Weights of a small image flow-matching model.
Model: moe soft, patch size [2, 2].
Data: trained on cartoon faces, 101725 training examples, 3.6 epochs.
Rows from block 9 of a small image flow-matching model, named by matrix and row number. Rows with one number within an expert belong to one neuron, the router's apart. Each number is 500 + 40 x the weight over its row's rms, rounded and kept within 0 to 999. All counts start at 0. Numbers have three digits each.
Before each expert's rows are labels from the 100 images, of 14976 (inputs lightly noised), where the router gives the expert most weight on average: "top examples" is what is common among them. Only what is clearly more common there than usual is listed. The data: cartoon faces. In brackets: how many of the 100.
# router: slot weights (model.blocks.9.mlp.router.weight, 64x128, trained with AdamW), inputs 0-63
# up: expert up (model.blocks.9.mlp.up, 32x64x128), inputs 0-63
# down: expert down (model.blocks.9.mlp.down, 32x128x64, transposed), outputs 0-63

# expert 22
top examples: teal face (33)
router.44:514564556445537535462475511534461488486513438451549512496464496444498520477538511561440436516444430468520493537453494549543481530471412488421502432541522529487541455505489522502524470550513435
router.45:488466519506536536543509504563509526493512467529504473509493458534487506534572484602498460534501536540437560551527542475475559489504527476454518516517520543492521549527494567472518392548492442
up.0:484579488469454453516432463499583540471495544489414479525569463414475500471526498391466495515497570538541534492565486469472494423447449515541547529533526521545511484497562525510490508521464423
down.0:437489495517519527494501549464523549451447466514490460569540512652501537420468546471487504491378489489498496556534503505482474624577426446544478570532449508548481491476498494488508475448472646
up.1:505494484469517506496515426515476489489570530436616512438497450541514488508489506465557490469472458488564568452494529473442491494537516507479493475497518486569520543492507503495487526569455396
down.1:515498551504521521468497541459487492450546522527436537524497576434490486410530439456535477489525495502397484481474541544429539486498503505426546437464564530519499557524540469483429485425490528
up.2:521515470510533484553461550540572511486493554570470404486458532423540477518467523478488553538517493488478436509510469551532476484476503504469517519514493476545447537470445459548556421398464485
down.2:518467482499439541513529522543502515544459533505496399503436467465441526558542480499516537469498485533493537520546514398478470521506509559420529558521482528563507518523571431548491473560441439
up.3:515493536483524455500554571439478506473509429494493584431458494522535517532564471446488530467505376516457537612526542462509555460470506531471463481504476486462501467487452539564477479526544440
down.3:467442500498538550530455471466498518513489552484470557567508463483503473546529576483571442484435533559531485438511529461557507532586444509526480536517478499506548540487554543542473488496589560
up.4:515514486482498521521477472535504541504450468487525535579501553464473510422541562492558513524498527496503491454478463479499542528525409517438423508453529503531469556538455494508452646469543567
down.4:547530491496495495467475489505521515509519497498518534424605399533489498521519491533523534523511491471476532540524472514493517519475521487490498542497511457534502446475495497524545581573563477
up.5:458474502593487461485470495575512543470399514458468448483461528432525553560563504445520491476417471530530532541509485492451473482564520525484444445506468460543481508533503505485451492501468428
down.5:421478516432537526538526487500528501436562531529474497558434535512496475541507437452547443499437481545476507512470439450491553490435491491523491514481511474515504486537477474499428468542551527
up.6:536492472491493487519472491531502525519601442515570535472470467492496473466512515515560465440513558481510512465529508491426478481483459523490533517416468487481445456466573494490485536570468465
down.6:504578547537477488518491492439551546495459515501510497579524451491520513478571500552498522487484456500499500500479530523508496483550517559484480499426406516515531499470479489487528535488452464
up.7:530486492475438526487452513509391463508456490535499467626535490476518511497483484548444510544434541534563526460496472507483497413458529524521568484478507507458468493583522500528537492387521499
down.7:532479487487477574513528505470470475483467492488533501491544518508599491541421486576499540464488458484517476532576440509481557513529467475524524518457496472527509480526482467492523503527496555
up.8:457498465494502525526482486572545424449550555574413571436488466489521498517498429526558552576462505512528507526477476499477504541487495498535548473526466532490531499428477518519515585476497469
down.8:543565513485471515484540527436530490466470433510535572562514541542500507486477570620493480486420499515474520515484475447483515552584473566512470514502503493554499513546490506506539514465464448
up.9:493494539517533456517522420440414500443510493540505523515472551544485477472509542508547469519519540551505492557482518520418545506451526483524488530471471461489550508507515520545476534473451488
down.9:481477541468478477512518544517486550510545479504525559494461474454499494513473415526576488529522526529399501497494582521425539584502572529538478534513536481472475438483505424515476459461460443

# expert 6
top examples: pink face (46); sleepy (36); bald (33)
router.12:448497482534506483538482546556504502510474447474502500487416471436466428471489462516443448508512577448514450546501482506482462399449484537450499567519467462467574508477517469489477485467502419
router.13:505536552521438477551478550442568484562564511502474496471453485575471463501561537507466530476543536518540436542441582485494434459604488591562466498540452484450519518472509483475423522472524514
up.0:434440523526459505542474537587504466482472483486438497467461501509552484538442461500524469457449519463517511479460411493498454520498549527584417521476500523511526513562521548548504465493461471
down.0:435533489383508522456506579518522524488537486545529529487555451521509497490484515426473393497479566526412520509529487473461490595551470546560543486490494524487472514491474517528524512482500469
up.1:431485507459456445512439538526453482611541518484513459513457573432589468557442534494448461570497490502486472527543550565480518565479454510494513442471471515544576484494492528528523430509512546
down.1:426440511581548552489523475513456493534493418456489492508455482495501441460467465446436507457471542601501504488478511434530516357552521568497517474441484494444443541509483575535467548527534447
up.2:514443470544494559520503439494547507510418398471527443515445559535498475508486512487435488525501526517494500551506557474457494530540548495459479447522487486527465476478431452428520451474465514
down.2:460470544460505481480431517566471454445532580510471503526528427530492456558586487479461498506533507449467420485432516461497452431407488519464505441461369532518482462444526500502444522540450503
up.3:495482536464514483557507517469443521471522519554532535524534479485466503491463478441546496512523522499505471486501518487490566511498562558418568532531445495595456513527409449474559449432522499
down.3:580445472591511507464551474501479454468502535518526471485538509535510476499498508527509483516471437485508511461465501502437559519538495505433484428507484539542515479498547513534409498529557513
up.4:469578491553528463466539465553513507421467513520401415436556538499517516492478538538515479481491363511503501530500533516452459532517493561510505574512502452497526469501468416479487548533556480
down.4:525516454486566581568526489508542537463515499470435375498513500485458490574486468509576438502458600574462520500470503457479533494469527515529514510558505446520509534522482485465481533455496474
up.5:587541502506502555523519473561513514562540556453497501482512486510475493474497419579460499494444472530429415450456452514534468512493516541442459448480496441493502487422505468535420572540533466
down.5:493531484509488524489485493546533450509542473517522494487508509466489554491548555501441474460498526508510582537401483464512423467536530518487519471458501503519556533445471455482450545503509453
up.6:532567526514550485444522485563460557491487435511423510381504532505467453528514549495504480505431482540567523508524509525438501425460444451559522467458586536450470447489505488506443454454495532
down.6:515500552386549492586549457463473472465478541531455516520417483522531482530439412495572497487530511520467455530453527498421558547472473537519562539531475513452430476515545515461468521499473505
up.7:501491483551445528465473512391504546482522443510450488567499523512551526456542468559503532442464410554504483445507496506440462539527464532469492592467500444504501490542523501465494444447418520
down.7:490412513456549491449510555540504540513433539519475538458441427528435527494500556440482498509490463547492531577521520496494469470540435503504526520547526503453511486479499458488497508588568421
up.8:530481512432497514567489439536449454564506491471471520538501531520566473503448500471484571516442452475561397465458493537516470426557516470377485532475523488510575535513492516475429546463473495
down.8:413454571483575476431550543454458465531392509548508481406472484573468493496605501458456546483459510543511586500488512491537565445507483504449522547541517515506423529384522504470533546496453481
up.9:470515538500489506480496529460467447372568540516522516469538413540478532492511469479456570507505477510431441519485480494513492444415506506518525492517487437494536492483545567560538457534438453
down.9:458509444466530539444547473508523479430479463560541524479453557506471527496508533508441515492558528552539554492518483501418502526484499447584468541532515499544495440517490474490515481527506514

# expert 12
top examples: beard (89); yellow hair (45); hair: long hair (36); orange hair (33)
router.24:502445502467463492556480562410556510439551488488500487359458423567476486491546460566434473531493461495510448556485556476430397492474441615489497465518472505482506489464446507477554510553494513
router.25:445517589443507490496514479526586492526597523410537454376513520502471553511482465505440480522477470467488461459502560509531505457541518517496468465522494511470495427477506522404465484535515526
up.0:442480551506535513551441575508456538510492490476489473518544549486536488502499523428435482525416450560519552524537454435534505391533498489495517532462509510458471530485539426481443480482516517
down.0:446475477430517468522550504448527513413434512511517470457466402510512479492432498433525528553517485481452490459495481552523486582494416554574437490499471450446486469485518483549473469479578530
up.1:559569460538530452478512492589473540462468478444455446444506499551431552523537470519507518440461464552501514513422431460521480450421490523519512504437468492428532532508493576559497540525471517
down.1:601559495469571471537446478475481562430492538506507494579598570517511476470533499563494473485562517582414508514520473471470503553534482559465509528449497467449473544476435538486489553461439513
up.2:495465533524515481451489475480446455554520471598505486530458528461543455544580524459548501526505514440522501496499506503507543590498471550434485513450475404473508416568484440478546533548529440
down.2:495509471562492484555495511503491503462555508464499464489588461536453490468517451444538497570434529483473444504548482492511429479492535455407467475521491535469496384462475468456548523406453511
up.3:569466512441516551517442479477434453582548559531505458589513545527475418505426517529503504515489416556484477559561442481460525507493504508485484469499531473517478532468462482449536512452547454
down.3:548540540467521510451554526483487519529506434493469528479541346512464515430547528509542493518389471470489483454523515443550510471532441488509555460501514490468468515435545461512534412479453495
up.4:455468504526460556577460514518429515464508543477496463521476568510563569513471535452464484472525530507491437549441439505467562500504507458528552533509534529460497466457536488560480500509510430
down.4:531529470556438468479468472584489494548556424521509570538521462540427479509513496558516456523503519489546468488472489449497436566480501531531461506492469501525461544478523484504446438438495516
up.5:427517525518531589467517486492557499479472485471498476484478516508533532487536541499501533473480477539452488533488481497520476541441515488467452502544442453414577532577574532472578472555504456
down.5:511465480480500536437481448484533566514454509481427514497567530521540494506535498512431478521520490431545467587484432556538460455539446488473467541426423490522429531477405547477562477480537459
up.6:486501497483439520525517521578470494465495512489515512607565450541506474485500506506557480583502529503472555467479515519525477491517534530484476539522507449474448454527554532485445443515545517
down.6:464490509509438550531515472443479501475493464549551530469510599441465547505447501557540542499466488538525467535495466538541556489434491482496485495481487541484568531523466516497542449417500520
up.7:459500479469451497433476520481511481485532435560427592492457468455554481504482483454500462534490444490457555589489535549496544470511538525439573545465498429585507392520557448515515505547516534
down.7:419520470454464515505521492542467477554495541534430561464506418571457466482481499478562464456482547545459505507479516536518545542448524602472503515507529499506414448505520452442477489490491472
up.8:467526521523427400451496591525451501532540533486500429483484487538536470511502508487507532527483510502442481433529496521448522452495534449560557486564530513530504476493505578518547491448468473
down.8:497455512471449471477495455486474497569473493492518498589476499444519488438452475482520482478497511511510542562533515473496509482559530567597468517540523497511544496483557494555484474548549530
up.9:519517485499498525431519414427501450501504524467364437533496509502508528501500475485500497549445447446515499504507515471563500542576481480495487557569526490549566434485472422455536478542466459
down.9:478529431554442519498504454491493491591502443454413445484467464490548480425504494498462453438486495474458503598502424501538427436456512489457489482543501488494458470501463535409485502458453504

# expert 13
top examples: yellow hair (91); beard (61); long hair (54)
router.26:519535498536446538564514546454463480447539464513458570553470450573504490463546564530521544479499418540503506482498530575404526476495471520518457544539495501510486441536480463525492560471475472
router.27:477428539383417454546510555506549481505572531431534477563481546463518498510476555606441467499483475453496504558474502485474464518476547462519513487500454493447490464458487520608557523440430482
up.0:514476424542493502440472428524514484499477498546519515540548488548549446508577559481574464518517514582472468516491465518499516458476481512495569506540482502521507433459473475492465457447546542
down.0:502496540489479461529448519502475456521487496484398431503592552499468485470555509574598460518508466554516474515511556545533475467516441458483498448561395494529461519535532411533485449482508521
up.1:438561528489528474517510583479529502504508527504486474542548496463510495457509489432488523466503423531518482541467509513459529490535560478540443575402498529510549563559575452515485430539527606
down.1:497542486454512470441506483571442482525446519539501473500486513494495529486495580560515579455539473471455376467444509561605476492552507484587515512478428464472485527518501529548547503489544529
up.2:494472438468530434530519507479537444452529566533479492460465463491564500512545526507521524459474482452496484487541412486504470432437530501504498501461462546479499512514577514467465477516486478
down.2:558472530502506534503545503487518451486482448537516477555512529455510539543470405460467479469569514481521599469480463472429497495542552545428491550488519459440564501524409582501502467505452522
up.3:449411498480492505394526495545561447508488482517497519488509545492468521492481543500480466484434576489522443531516538462457533475469522492471536484495552523485517457463440504470517538544429605
down.3:445475447469483536517468467416508477529505458540483568562504476495575498497504566543503514496424486459475510445474491555458477518551482514436499495513465496497547448503490459467509590483452461
up.4:495532554534492495417437495478479531491521427545484490467518509479470589523470451522500487555495487507447555430533506470539430496500495488489482512521511561483503525504513430478470422554550522
down.4:507566519455513514560444486515492525577505486492522508556515489456470483498584532482443491514478545518511528583474534499506489506456459499462454491514550488494475495468483468460456424546488542
up.5:497487488454507484518494501517562559479496493496459480458500546433475541471463490483471439484480492536512555498542455593511483489525463539524498486477503475423489535493550481464489474550579506
down.5:535592529451573499560487540469513558494518481470460480553522455524547513525407579490528515542554419496525531512500521523519513493523529500541523503484593469471467540486485501482494439494582529
up.6:538567565543513590496437562414472460484522519535411483472546502524510444496491532446472460494476489522515513477485528529553496594475543503457453537469463571496458526484512525478553431519482458
down.6:485543450539425492583459463567566515513530598436482486505487525483454524520504536508513587476493495550566444535529502471548481442603538462474479531492479534493478540481488514475517456514516498
up.7:456466496487408513470505507480518531441486506490554492521477469557657547485499532490489524463499489467497523510471466472519580450595489465522510502489499524511550514501542502489516428532475544
down.7:446467465478449569513500514539487546451410598532501456514525486553523458537451492607465513451555605488557482542562474498504523538449538494462486482515546480476470442476475441509499446463459454
up.8:465459481503446485534472459519471476569596465495584548549467446468518440522515435572538466454466511498537474466511443486472469490540519555522477523454504459483508446446496539506515407548469519
down.8:450422488500365487559510472500471469543467543506549563479455590542491531444512503513495504518482554487458514546515446524504603545557622550458497513445519510442522465473479385471490513514492499
up.9:415495465536488551428547354527486491566499452510468452524512468554515462502542568544424496574517445545536486506483566577549516500520518507519561581488492533477439548502474539522503538503456522
down.9:484477486511487565562465555438504477506507562543478492565452554486510536486440520507526475486422575455434541485483467416509522513537460529504496471560386501496511552512527477488525568531433518